Weights of a small audio frame classifier.
Training: muon at rate 0.0054, 31300 steps.
Rows from block 7 of a small audio frame classifier, named by matrix and row number. Rows with one number within an expert belong to one neuron, the router's apart. Each number is 50 + 12 x the weight over its row's rms, rounded and kept within 0 to 99. All counts start at 0.
Before each expert's rows are labels from the 100 clips, of 14976, where the router gives the expert most weight on average: "lies over" is the class under the peak. Only what is clearly more common there than usual is listed. The data: single English nouns, adjectives and verbs, spoken by a formant synthesiser in many voices. In brackets: how many of the 100.
# router: router (model.blocks.7.mlp.router.weight, 4x160, trained with AdamW), inputs 0-159
# gate: expert gate (model.blocks.7.mlp.gate, 4x80x160), inputs 0-159
# up: expert up (model.blocks.7.mlp.up, 4x80x160), inputs 0-159
# down: expert down (model.blocks.7.mlp.down, 4x160x80, transposed), outputs 0-159

# expert 3
lies over: /ɹ/ (80)
router.3:38 70 37 26 50 58 58 41 55 49 54 38 54 83 34 65 38 52 63 56 40 61 50 33 68 55 53 81 48 53 51 41 44 49 44 33 56 56 46 42 37 46 48 50 26 56 55 55 64 55 55 57 35 29 48 49 53 46 37 48 41 54 66 40 49 55 47 53 42 40 52 40 45 33 42 40 48 57 41 56 68 45 36 51 38 52 45 55 55 51 60 56 42 74 49 58 69 50 71 45 45 68 79 49 51 58 41 43 37 56 31 37 52 41 44 28 75 50 59 61 40 53 42 54 39 37 72 65 27 48 19 84 50 29 40 54 47 67 45 50 50 78 47 63 26 52 43 46 47 61 46 63 61 32 52 48 61 53 58 66
gate.27:67 61 60 35 43 41 46 36 20 36 60 63 67 49 35 47 41 83 60 38 38 46 37 36 50 58 54 65 48 39 58 62 33 40 50 54 50 63 54 52 58 39 50 54 48 63 47 50 43 42 38 45 43 45 47 39 66 49 42 52 43 47 42 46 69 49 55 59 65 64 64 44 62 63 79 61 61 29 74 49 45 40 55 51 54 46 46 64 53 30 73 67 28 35 70 61 41 41 51 40 67 47 34 44 37 44 64 31 68 59 56 33 61 52 34 61 53 74 61 70 41 62 74 46 54 38 27 28 46 57 48 37 44 38 56 59 61 59 37 58 54 34 51 39 55 33 45 51 37 38 40 35 57 61 65 34 62 47 60 49
up.27:51 24 55 55 81 63 46 44 63 36 45 37 33 64 67 55 47 59 21 36 46 52 55 49 54 54 42 36 68 31 64 46 65 56 54 52 44 50 47 47 59 63 59 29 40 48 66 53 54 36 83 53 52 47 50 65 51 32 55 43 44 45 62 51 65 34 43 44 39 54 37 46 42 52 39 60 67 61 26 66 45 52 49 35 38 55 42 52 40 50 44 21 71 52 57 29 43 52 60 35 60 54 47 61 65 54 39 69 51 45 42 62 62 65 72 43 58 35 54 50 62 32 43 69 56 56 62 47 48 29 54 53 46 61 33 40 41 22 59 50 63 54 58 56 63 54 58 56 43 42 55 69 26 44 14 60 50 54 55 48
down.27:39 33 70 70 54 64 51 48 48 52 39 38 32 63 52 23 40 43 55 68 65 54 55 48 49 44 37 35 67 55 43 46 43 61 46 55 39 30 42 43 54 54 34 42 22 30 60 46 76 54 49 54 58 34 47 50 35 31 36 53 46 42 80 80 47 46 27 45 35 58 47 43 61 42 52 52 47 36 37 52 45 53 24 53 55 51 59 35 31 41 43 19 61 69 43 56 66 66 53 48 46 61 47 46 65 51 52 69 32 60 66 58 51 39 71 48 41 60 59 40 60 44 37 45 36 56 65 58 62 55 69 41 53 54 60 55 60 38 56 33 53 57 55 57 56 63 61 35 44 50 79 75 55 60 40 50 39 58 45 61
gate.28:49 41 60 52 54 63 56 61 45 40 38 59 48 47 44 52 50 49 54 70 55 08 65 48 49 53 36 63 60 55 31 52 37 41 48 47 53 30 34 55 45 41 53 67 53 52 53 37 45 76 47 58 51 49 34 36 40 41 59 55 36 46 65 57 34 56 28 63 65 53 60 45 32 56 65 68 49 50 74 57 65 49 48 60 49 42 52 58 12 59 43 61 55 45 37 58 52 61 48 27 38 65 55 31 44 38 63 47 61 63 42 68 56 49 62 53 70 50 51 52 65 42 39 47 70 59 41 51 51 52 42 42 42 44 37 32 54 77 51 24 39 39 65 60 46 36 64 49 53 38 53 69 39 77 40 64 22 47 40 38
up.28:46 55 48 55 48 57 39 59 46 44 41 63 47 59 43 50 42 50 53 63 59 19 60 27 51 53 47 55 62 57 30 51 36 41 56 43 53 22 32 53 44 40 51 75 51 62 55 45 31 63 56 46 58 50 38 41 44 48 52 58 30 50 64 38 36 50 44 61 69 44 52 47 40 55 68 65 51 52 74 62 54 51 36 61 42 52 50 65 12 67 47 61 66 42 49 69 52 63 56 34 59 66 57 50 48 52 62 48 62 55 44 70 62 50 69 54 66 53 56 58 64 40 26 48 56 59 40 61 30 40 44 41 38 24 38 28 59 76 62 19 29 43 61 65 58 39 52 48 55 30 50 52 44 70 42 32 35 43 49 57
down.28:36 46 44 37 46 45 36 73 62 39 47 25 64 49 36 49 35 60 43 61 51 35 55 53 62 50 54 61 37 27 51 64 44 57 44 60 39 48 35 44 61 46 41 49 41 49 45 66 42 74 38 64 47 60 41 43 69 67 61 57 59 32 26 54 57 42 62 69 55 51 44 67 59 45 85 32 54 48 48 54 69 46 40 41 42 38 50 59 58 48 38 72 71 39 50 47 66 45 57 62 22 58 46 65 44 51 70 65 79 52 52 50 43 36 56 55 43 35 52 51 46 43 36 42 61 44 66 42 45 49 34 46 36 55 29 48 42 54 52 31 64 48 62 55 69 75 70 44 59 38 64 37 31 65 27 55 52 40 39 46
gate.29:63 46 48 19 42 63 37 67 60 45 33 39 52 56 42 31 50 69 57 52 47 52 47 54 27 44 39 32 60 45 39 67 51 67 68 28 59 28 44 43 62 53 29 35 55 35 59 40 41 56 61 38 66 60 32 84 42 41 47 41 43 52 46 41 37 49 58 63 53 40 29 48 70 51 35 61 37 73 57 52 32 43 50 41 37 44 47 58 58 40 55 79 41 23 64 44 29 54 39 46 62 58 47 43 53 84 58 61 34 67 40 52 38 34 35 58 51 64 59 45 46 46 47 30 39 48 38 56 62 54 63 61 47 61 50 46 68 45 51 56 45 43 53 59 65 47 47 57 60 59 58 53 53 54 76 68 56 45 50 54
up.29:64 45 49 22 50 55 47 58 62 41 33 38 56 54 44 31 53 67 48 49 42 58 55 48 27 41 35 41 50 50 51 63 53 73 63 35 64 27 41 40 51 62 31 31 50 37 63 45 53 64 59 33 62 63 38 86 48 35 44 40 50 54 42 41 36 48 52 69 53 50 36 51 60 44 32 49 30 66 58 51 38 41 52 55 43 44 54 56 63 36 52 79 39 22 57 47 37 55 42 43 68 47 46 40 41 81 56 57 39 72 26 52 35 32 31 60 47 59 56 39 46 42 53 37 40 49 41 48 80 56 56 54 43 59 46 54 69 52 49 55 46 45 56 55 63 43 43 56 73 65 57 52 62 60 73 74 50 50 44 53
down.29:41 52 26 25 46 57 70 74 47 41 52 42 58 15 65 38 37 71 63 55 47 53 39 48 48 41 74 64 46 55 40 59 48 55 59 44 58 57 60 66 49 61 44 45 44 36 44 45 53 43 65 33 64 39 72 52 57 27 56 53 61 61 50 49 52 69 41 52 49 41 29 52 60 59 32 41 46 70 36 62 39 54 63 33 57 35 47 68 56 46 42 55 62 38 51 32 60 37 53 37 42 49 46 46 64 51 47 57 49 58 52 58 35 49 36 60 28 56 44 54 32 49 34 25 39 65 57 73 52 56 52 45 48 60 74 71 53 60 47 47 65 52 40 63 25 27 50 44 59 51 59 19 46 47 57 69 56 47 69 60
gate.30:45 48 37 64 42 51 36 38 31 29 52 63 38 43 33 58 61 55 61 60 69 55 54 39 41 33 52 44 75 56 49 50 53 66 52 64 58 84 49 47 37 65 49 48 48 62 38 66 30 59 64 36 52 58 40 66 52 54 46 69 35 63 58 45 40 59 44 45 46 55 54 65 37 48 56 46 27 56 56 52 35 29 59 64 76 49 52 60 37 41 61 45 69 24 61 59 68 50 56 36 92 49 45 48 48 64 50 45 55 35 25 48 49 59 61 41 35 17 27 48 36 56 41 58 48 59 60 49 33 43 47 34 57 62 45 41 40 48 42 66 35 66 59 63 32 44 32 54 53 47 59 52 55 59 56 37 49 55 49 46
up.30:44 55 35 60 39 52 37 40 30 34 34 72 41 47 40 64 68 56 54 59 65 51 62 45 45 29 51 46 77 49 51 44 58 60 57 57 58 83 44 51 38 73 57 55 54 69 39 60 33 53 67 43 50 58 41 60 46 51 47 71 34 60 62 52 39 54 46 47 51 49 57 69 37 35 54 46 32 53 50 55 38 40 52 55 70 47 55 55 35 39 61 42 76 26 56 61 61 50 49 34 92 48 47 46 44 76 56 46 58 33 33 45 45 57 54 42 33 18 34 48 25 52 39 53 54 55 69 54 20 50 44 33 55 54 57 46 42 40 42 57 40 59 60 62 37 49 35 50 52 41 57 55 57 50 51 35 51 67 43 52
down.30:49 51 29 54 39 65 33 43 52 45 46 59 51 54 38 61 55 48 33 48 47 88 44 39 42 42 49 49 68 56 41 50 61 57 60 63 64 66 45 61 54 63 50 54 65 61 25 55 42 45 49 45 56 56 63 60 46 64 38 56 32 63 43 47 47 70 39 40 66 47 55 56 48 54 45 63 29 59 62 35 38 48 49 45 57 54 50 34 51 39 51 45 59 49 72 32 47 51 45 44 64 32 51 58 40 37 40 40 17 32 40 53 55 52 52 32 43 37 47 49 60 67 23 64 57 56 61 41 33 58 47 36 57 62 54 49 55 45 54 99 36 44 49 61 22 29 55 37 58 37 45 52 64 43 67 36 53 61 66 64

# expert 2
lies over: /k/ (52); /p/ (48)
router.2:64 40 39 44 45 40 55 75 59 30 55 58 39 52 64 62 64 46 42 60 54 29 37 53 53 35 34 57 58 44 40 68 54 55 59 58 41 48 45 65 23 40 59 47 63 52 49 37 58 60 66 42 62 60 51 40 57 27 66 61 19 66 70 52 39 77 43 52 64 48 35 60 46 51 52 50 51 46 51 71 54 46 52 59 34 54 59 36 56 52 41 68 46 63 54 61 59 49 51 45 50 34 63 66 51 72 73 52 65 55 41 73 18 37 70 54 57 50 37 67 36 17 67 64 45 51 52 68 45 39 54 43 55 57 56 62 50 59 31 23 39 49 40 62 55 56 41 50 30 45 34 50 43 49 56 53 49 36 51 42
gate.27:55 39 55 52 62 63 62 75 50 33 68 55 43 51 37 52 35 57 47 57 52 68 62 25 57 58 56 52 33 48 46 41 53 50 46 53 48 58 40 26 51 56 50 33 32 56 49 38 30 44 58 57 62 50 52 53 66 47 51 53 46 63 41 55 59 44 60 52 45 43 74 50 48 56 57 60 60 59 31 34 29 51 52 67 60 29 31 47 33 55 63 18 42 26 51 46 59 75 61 49 59 59 56 47 54 45 63 59 58 67 62 39 69 35 39 56 21 49 73 51 35 50 33 62 58 72 67 66 44 28 51 44 36 35 68 41 39 51 34 56 60 61 55 68 48 57 53 58 34 45 59 18 47 53 52 43 28 38 55 53
up.27:43 46 44 48 57 67 48 60 50 49 46 68 42 53 40 57 38 51 42 67 51 52 70 50 60 41 60 51 36 41 55 45 48 44 50 47 52 43 58 31 42 50 62 55 29 43 32 55 31 46 66 64 50 42 57 47 70 41 44 70 39 62 68 60 52 47 60 45 54 34 76 69 50 45 52 48 67 67 37 44 33 56 42 61 60 24 46 47 44 66 58 24 44 32 48 40 76 66 57 33 58 59 69 49 44 25 67 80 52 66 56 28 59 40 49 75 26 50 50 49 29 25 38 67 56 65 69 59 43 37 42 57 45 35 55 60 45 63 48 39 44 49 64 51 43 71 56 59 37 36 46 26 56 60 38 43 41 47 50 50
down.27:61 15 38 44 50 69 37 56 20 54 67 73 54 55 42 61 45 57 39 52 46 56 37 53 34 51 56 56 73 26 66 58 61 69 51 73 58 37 38 44 56 33 54 59 56 67 35 22 75 56 40 70 54 57 53 47 37 32 41 38 46 60 33 55 63 56 46 59 62 25 70 51 51 37 53 48 43 68 50 59 60 44 47 62 66 51 53 57 51 54 45 51 41 36 71 30 61 48 39 35 42 42 54 42 45 58 58 39 66 41 64 41 64 48 54 72 35 42 49 55 56 47 34 42 37 53 59 25 59 51 48 66 38 44 34 33 52 33 67 63 40 46 47 60 41 61 43 56 54 30 56 56 47 37 39 47 62 47 65 63
gate.28:67 40 54 27 30 50 63 54 40 47 59 50 37 63 56 40 48 43 27 48 57 50 32 64 47 68 77 62 58 52 59 65 28 58 45 45 26 53 53 61 51 23 45 67 59 20 48 57 49 47 50 46 56 69 32 59 55 39 49 64 45 41 47 48 44 55 73 40 42 33 51 67 49 64 49 77 54 62 60 54 42 49 48 59 61 71 46 53 69 46 56 44 44 47 53 74 73 53 49 39 73 65 62 57 42 34 47 44 43 59 49 46 40 62 51 46 25 37 47 55 38 49 61 48 44 49 62 49 55 73 56 57 33 25 61 61 52 43 52 51 41 45 31 38 64 48 54 49 36 63 29 13 60 37 52 40 51 46 64 45
up.28:27 46 45 71 62 51 46 48 56 37 41 66 55 28 47 50 49 66 70 43 48 48 73 36 47 29 42 33 45 50 49 35 65 45 57 54 86 45 62 41 53 76 59 41 43 75 42 30 44 59 47 55 46 28 59 48 42 69 40 47 46 65 57 51 60 48 31 59 63 70 54 24 63 38 44 19 52 33 41 38 63 51 52 37 53 36 64 54 38 55 50 60 49 56 49 34 23 52 52 45 31 36 34 33 51 62 51 51 56 41 60 53 51 45 38 32 71 64 50 37 59 52 38 43 52 58 44 52 38 40 52 50 62 74 37 52 51 50 60 47 48 60 69 63 39 52 52 62 62 45 66 73 32 67 44 61 45 58 51 61
down.28:36 66 71 69 55 48 50 61 29 62 56 41 54 50 55 45 77 51 54 43 41 20 66 47 46 70 65 33 48 65 43 47 54 50 58 38 48 62 57 48 43 53 55 37 50 45 79 40 41 56 38 41 32 69 26 44 48 54 47 65 60 75 41 41 46 67 56 53 69 49 32 54 42 29 52 40 66 64 49 50 52 48 68 51 33 43 48 65 64 43 66 40 53 38 64 55 44 44 47 47 52 69 44 56 54 55 67 52 36 34 45 42 76 43 26 43 65 56 48 58 58 50 65 41 51 32 38 20 32 41 54 76 42 43 50 77 63 29 27 48 34 51 58 61 40 44 52 47 52 46 50 51 42 64 55 42 46 33 48 46
gate.29:33 28 47 50 50 55 27 68 43 50 66 35 51 45 38 50 56 37 49 66 55 46 56 48 31 51 52 78 25 67 50 46 66 50 34 38 52 59 24 52 60 61 46 62 37 44 38 52 49 53 49 41 58 62 42 52 48 45 39 38 39 44 62 49 52 65 70 43 46 43 26 60 45 75 42 34 55 63 57 59 48 42 59 53 51 38 59 52 89 40 47 51 65 43 33 56 49 63 36 79 55 36 62 64 43 51 46 39 42 43 38 68 49 53 44 45 52 57 57 61 60 50 52 41 55 36 63 58 46 51 54 20 34 54 40 63 64 42 89 39 38 64 48 62 50 61 63 45 58 64 60 56 41 40 20 65 49 42 41 56
up.29:67 67 51 45 56 38 67 42 54 53 39 64 48 62 58 51 44 62 62 43 34 53 44 35 51 63 46 42 74 45 53 44 37 53 67 54 48 47 73 48 40 35 58 43 55 71 53 63 23 56 54 72 38 55 50 41 46 49 80 55 54 51 45 58 46 41 36 56 54 56 59 39 52 20 66 42 51 33 43 38 45 54 36 41 39 73 54 59 25 60 53 49 35 65 70 42 49 31 62 22 47 75 42 38 49 48 42 59 56 59 60 35 50 51 62 59 55 56 50 51 41 35 43 62 42 60 27 51 51 55 39 78 57 51 45 47 28 49 14 46 58 38 60 29 51 60 37 56 30 43 49 41 51 72 72 42 47 61 58 41
down.29:78 47 38 47 46 50 70 25 77 46 52 56 55 56 51 29 47 54 45 53 50 55 23 57 57 79 68 53 42 23 66 46 58 69 61 56 43 44 51 52 47 39 67 31 75 64 56 61 56 43 68 63 51 54 47 59 19 46 48 34 63 41 57 49 58 63 46 52 28 43 55 65 42 56 26 44 71 46 57 53 48 47 44 49 51 38 49 68 53 46 44 38 38 43 53 47 46 42 58 29 42 51 42 23 58 52 54 51 48 40 54 48 37 54 35 64 55 43 55 30 60 63 30 64 37 60 62 29 53 55 48 50 32 72 56 54 54 77 40 52 32 49 54 47 42 30 25 65 52 54 42 58 41 44 61 39 49 48 68 54
gate.30:62 45 52 48 66 53 42 53 63 42 25 78 56 37 76 47 47 44 32 43 40 55 40 80 46 34 32 58 53 54 31 68 59 42 45 53 40 53 54 53 58 56 43 43 55 43 42 49 61 63 43 36 42 54 59 68 50 54 48 29 33 43 88 48 38 49 32 45 37 41 46 42 58 55 57 25 59 53 48 54 43 82 54 49 50 38 50 45 45 37 47 43 58 48 37 29 55 48 55 37 42 42 80 51 66 60 59 41 48 44 45 42 56 65 75 74 40 40 13 46 50 33 53 76 49 53 47 61 60 54 50 40 45 56 41 45 58 66 36 41 34 54 59 54 70 59 49 74 56 57 46 75 53 57 50 40 45 52 54 42
up.30:41 23 53 32 48 39 54 57 49 47 14 60 47 26 70 61 65 62 36 44 42 60 34 83 40 29 42 50 63 57 30 57 51 54 57 44 37 51 55 50 56 43 53 46 72 44 58 47 44 65 45 40 52 68 57 71 54 50 52 37 23 38 73 49 53 62 55 44 58 47 57 54 57 48 57 44 70 57 41 54 32 74 52 48 46 40 72 43 53 39 56 47 40 52 47 31 48 38 57 52 66 41 68 49 55 62 65 45 58 71 57 45 51 68 50 58 41 35 13 51 45 39 49 51 46 50 47 48 54 60 49 40 36 68 47 65 76 43 53 25 39 47 58 53 57 47 49 72 45 46 39 59 78 57 48 32 48 44 53 36
down.30:28 29 45 21 24 50 40 64 65 54 36 53 48 56 67 51 67 63 68 35 40 40 42 56 54 45 54 50 62 45 53 59 52 54 40 59 38 33 62 66 54 48 45 29 62 48 48 70 62 66 71 36 64 21 60 48 51 55 65 52 47 36 57 64 45 48 34 44 55 47 49 53 52 71 59 65 34 45 64 60 42 64 52 65 68 57 41 38 52 52 34 47 54 60 32 26 65 44 70 60 33 37 74 56 35 28 48 65 46 61 52 71 47 41 57 50 44 50 38 50 55 50 44 60 51 51 57 44 56 57 36 34 45 37 70 41 53 70 31 36 48 47 47 56 71 30 46 52 62 50 56 54 48 43 12 44 55 56 53 40

# expert 1
lies over: /u/ (54)
router.1:56 43 62 52 46 64 60 51 59 48 44 43 50 48 56 46 52 47 44 65 50 64 65 60 29 47 35 35 65 40 50 55 60 45 76 46 51 46 61 47 69 58 30 44 64 46 60 56 42 69 61 61 45 61 27 61 39 39 57 47 70 44 46 54 45 52 59 64 50 34 67 68 66 50 47 46 59 54 65 52 62 64 67 49 81 45 52 56 51 75 53 51 47 33 50 36 48 58 34 43 50 53 41 22 49 50 52 61 40 36 72 50 66 80 39 52 52 70 39 18 53 69 23 63 39 50 60 46 62 44 57 45 43 63 41 54 50 25 54 33 47 57 53 34 65 45 45 63 70 62 67 33 54 53 25 69 49 63 51 42
gate.27:36 67 64 44 55 60 49 60 56 73 71 60 51 59 33 45 59 22 81 37 57 57 52 45 49 23 49 29 51 50 44 38 55 55 53 68 58 51 38 65 50 40 57 61 32 56 33 39 45 47 37 61 47 56 43 71 56 65 48 64 78 52 44 61 58 62 11 32 60 52 57 49 31 34 48 48 49 74 53 42 38 36 49 69 64 38 49 63 57 56 43 34 33 51 59 47 61 49 39 45 79 49 49 52 29 50 47 53 60 56 51 43 62 54 59 38 43 43 67 36 38 48 55 46 42 38 56 15 55 51 55 45 47 52 54 48 51 53 40 62 68 54 48 65 50 38 52 32 56 46 69 28 55 34 45 44 37 55 34 42
up.27:37 64 56 47 54 50 48 59 54 71 54 54 44 61 42 54 63 23 77 50 52 71 41 49 48 23 46 23 50 50 52 41 48 47 54 61 62 52 49 66 50 41 43 62 38 55 40 43 43 52 36 61 43 46 45 69 58 69 54 62 83 48 46 57 58 62 22 30 57 56 52 41 41 36 53 49 50 76 48 36 40 37 59 75 71 38 47 72 61 52 40 31 34 44 67 57 58 52 39 42 82 57 47 53 34 42 46 37 53 62 55 40 58 48 73 38 45 53 59 47 45 51 55 34 35 36 46 09 60 53 53 58 41 59 38 51 47 50 51 60 59 50 49 69 59 39 45 36 52 45 67 38 52 33 42 55 31 62 35 44
down.27:43 70 35 53 66 45 41 36 50 67 30 56 48 40 41 48 30 52 61 69 42 61 60 45 47 32 51 29 38 45 51 50 46 39 59 77 65 42 40 58 28 45 37 59 48 53 25 64 53 63 43 47 28 45 38 58 41 77 41 56 43 53 33 48 56 59 58 53 50 71 44 74 53 33 54 66 49 52 62 35 45 56 62 40 67 57 41 57 70 60 66 53 47 40 76 32 40 54 31 37 30 53 67 39 27 51 58 45 46 58 45 47 51 31 46 51 46 61 44 36 48 68 38 44 51 60 50 44 49 47 60 56 44 55 21 42 64 62 51 34 47 62 43 54 60 49 49 47 71 51 36 52 59 27 60 44 62 69 45 84
gate.28:48 26 65 52 38 44 39 32 26 51 41 41 50 51 54 41 48 65 16 36 65 50 52 39 48 47 44 50 56 47 42 70 49 52 48 35 43 62 54 35 70 19 67 64 36 49 47 60 37 55 36 44 57 55 31 67 54 60 70 69 36 46 43 34 51 36 68 52 41 36 43 47 39 65 53 35 37 39 64 49 69 36 66 67 40 64 55 57 50 66 47 40 61 44 60 46 50 64 46 52 39 42 38 55 52 48 80 66 54 34 54 67 65 79 67 48 29 46 55 46 59 48 20 57 54 59 48 58 32 55 61 67 29 43 50 57 67 46 49 39 61 36 42 55 43 41 47 55 44 52 61 59 59 30 51 57 56 60 61 62
up.28:43 54 64 51 59 34 50 48 22 76 54 49 41 71 58 33 67 44 35 46 54 46 46 44 54 35 53 33 63 47 60 59 36 68 43 68 50 61 65 53 65 47 82 60 37 40 50 59 30 44 49 37 40 52 26 53 44 54 36 53 41 60 52 30 62 39 59 28 54 48 44 54 11 64 58 49 44 61 56 44 57 67 83 66 19 39 54 67 59 53 44 28 47 36 40 39 58 50 46 38 56 48 61 52 54 44 60 44 71 56 53 40 64 81 55 52 62 56 38 40 48 48 43 56 45 53 38 44 41 45 39 68 26 56 55 64 64 35 48 58 52 46 60 55 61 46 52 38 34 56 63 54 47 32 43 46 57 57 46 43
down.28:36 66 25 48 55 66 47 45 57 47 50 26 53 62 41 49 36 57 43 36 74 59 36 74 55 27 52 47 62 47 30 35 47 49 48 58 43 41 40 57 56 42 43 54 50 45 66 56 37 41 61 55 46 36 49 41 48 48 69 61 39 57 48 63 58 46 58 47 38 51 53 33 59 44 60 89 42 45 39 78 46 45 45 46 65 37 49 51 60 56 50 64 64 47 46 47 57 20 70 58 14 56 64 48 34 54 59 50 38 50 52 33 21 69 64 58 75 33 41 69 41 43 53 46 32 74 49 40 47 49 44 37 51 46 69 55 55 36 49 49 58 46 73 43 66 44 44 50 42 46 71 40 49 45 70 59 54 44 45 46
gate.29:37 49 56 41 57 67 49 24 38 42 54 52 21 65 44 46 56 65 34 64 57 45 82 59 41 37 45 69 69 52 51 48 48 50 51 36 58 28 63 67 70 51 46 54 31 50 38 51 48 60 31 59 47 45 41 62 73 58 51 66 53 53 57 64 57 53 71 52 60 45 80 40 26 32 40 38 56 62 59 38 56 44 42 58 46 48 47 56 33 34 51 52 51 58 43 38 62 55 38 44 49 53 55 66 72 32 31 53 38 48 56 51 62 41 70 45 45 40 75 61 17 62 43 68 56 39 36 38 50 58 40 48 45 62 47 41 56 32 31 58 54 48 43 53 41 41 46 53 63 42 37 56 80 36 56 58 53 33 41 39
up.29:68 56 38 62 48 49 56 58 48 63 55 41 69 51 54 42 37 35 55 43 56 40 14 58 58 62 55 38 23 47 43 52 51 53 64 50 48 72 49 49 48 44 43 45 60 60 67 40 54 50 59 38 51 48 53 52 37 56 61 14 47 34 45 24 44 44 36 45 49 51 31 47 75 72 75 46 68 34 44 63 35 38 60 48 55 51 52 29 64 73 45 57 47 33 56 49 53 49 63 64 60 45 46 58 54 56 70 60 55 46 36 48 49 47 40 61 39 62 35 37 64 38 59 20 36 44 41 62 60 47 59 66 47 43 68 53 51 70 69 32 56 55 64 41 67 46 41 47 35 58 56 47 17 51 35 50 42 54 66 70
down.29:50 48 54 64 72 43 60 54 55 58 28 49 78 54 37 31 50 54 63 43 59 40 34 54 67 38 58 42 55 51 55 56 59 44 47 44 28 36 38 59 51 39 14 67 51 58 57 76 42 50 42 69 44 49 49 37 39 51 57 58 45 54 38 39 53 42 56 60 54 44 42 65 57 36 64 48 64 58 35 62 57 47 32 69 38 38 49 69 68 48 39 50 35 27 59 48 51 32 60 60 31 47 46 50 35 58 55 58 47 69 51 57 42 57 47 70 56 60 41 46 59 54 53 30 22 52 36 69 78 45 50 65 33 45 48 56 42 70 61 42 53 44 57 41 54 75 38 52 59 51 44 28 55 47 33 30 47 82 48 52
gate.30:60 23 59 57 55 68 32 55 57 54 66 47 40 56 55 71 46 59 51 60 53 51 64 49 57 66 32 65 66 29 54 57 46 57 35 52 33 43 48 39 31 40 85 40 47 65 22 39 53 51 58 54 71 56 40 59 69 43 52 66 39 54 59 70 59 47 46 51 76 33 52 52 54 41 50 43 59 55 33 72 23 59 57 57 59 31 33 48 35 65 52 31 39 39 51 31 59 53 44 32 51 40 58 45 49 67 63 48 65 45 42 40 37 38 51 50 48 55 54 82 35 23 36 47 59 58 50 50 40 35 42 55 64 46 61 48 57 38 59 49 35 59 58 47 26 54 51 68 44 34 44 55 56 57 36 44 43 47 55 69
up.30:41 77 46 44 40 38 65 50 44 43 42 49 75 54 31 28 54 60 49 48 44 51 42 53 29 37 56 64 46 44 62 55 49 53 59 56 45 46 40 69 64 48 32 57 38 47 53 72 54 61 29 56 44 47 43 25 36 51 51 31 48 33 36 29 44 49 54 59 33 63 43 61 50 40 49 49 48 55 80 36 55 48 44 35 26 58 64 54 53 63 52 86 49 37 43 51 44 59 41 46 53 45 49 61 63 37 38 35 46 45 41 50 43 54 43 66 88 59 55 34 50 64 76 47 46 24 60 39 54 73 36 52 46 41 40 55 39 77 48 73 72 46 44 53 64 53 44 31 67 62 63 49 50 52 52 60 52 47 51 54
down.30:29 80 52 42 50 29 40 40 62 47 39 32 68 54 54 38 53 45 37 66 32 34 56 41 63 34 53 63 47 43 38 43 64 57 48 53 41 65 58 72 27 48 56 40 39 55 45 52 37 40 62 50 46 55 41 70 42 53 55 57 52 50 53 44 59 56 70 60 44 61 50 50 55 53 49 50 66 48 72 26 45 62 54 30 36 41 70 27 54 64 43 59 46 61 41 68 49 50 17 59 72 46 37 51 56 40 47 65 67 50 39 40 46 53 44 49 72 49 61 19 62 61 52 69 67 28 56 51 32 60 58 40 63 43 49 64 30 58 39 48 68 50 43 69 55 47 60 45 48 55 64 49 38 51 59 70 51 22 39 41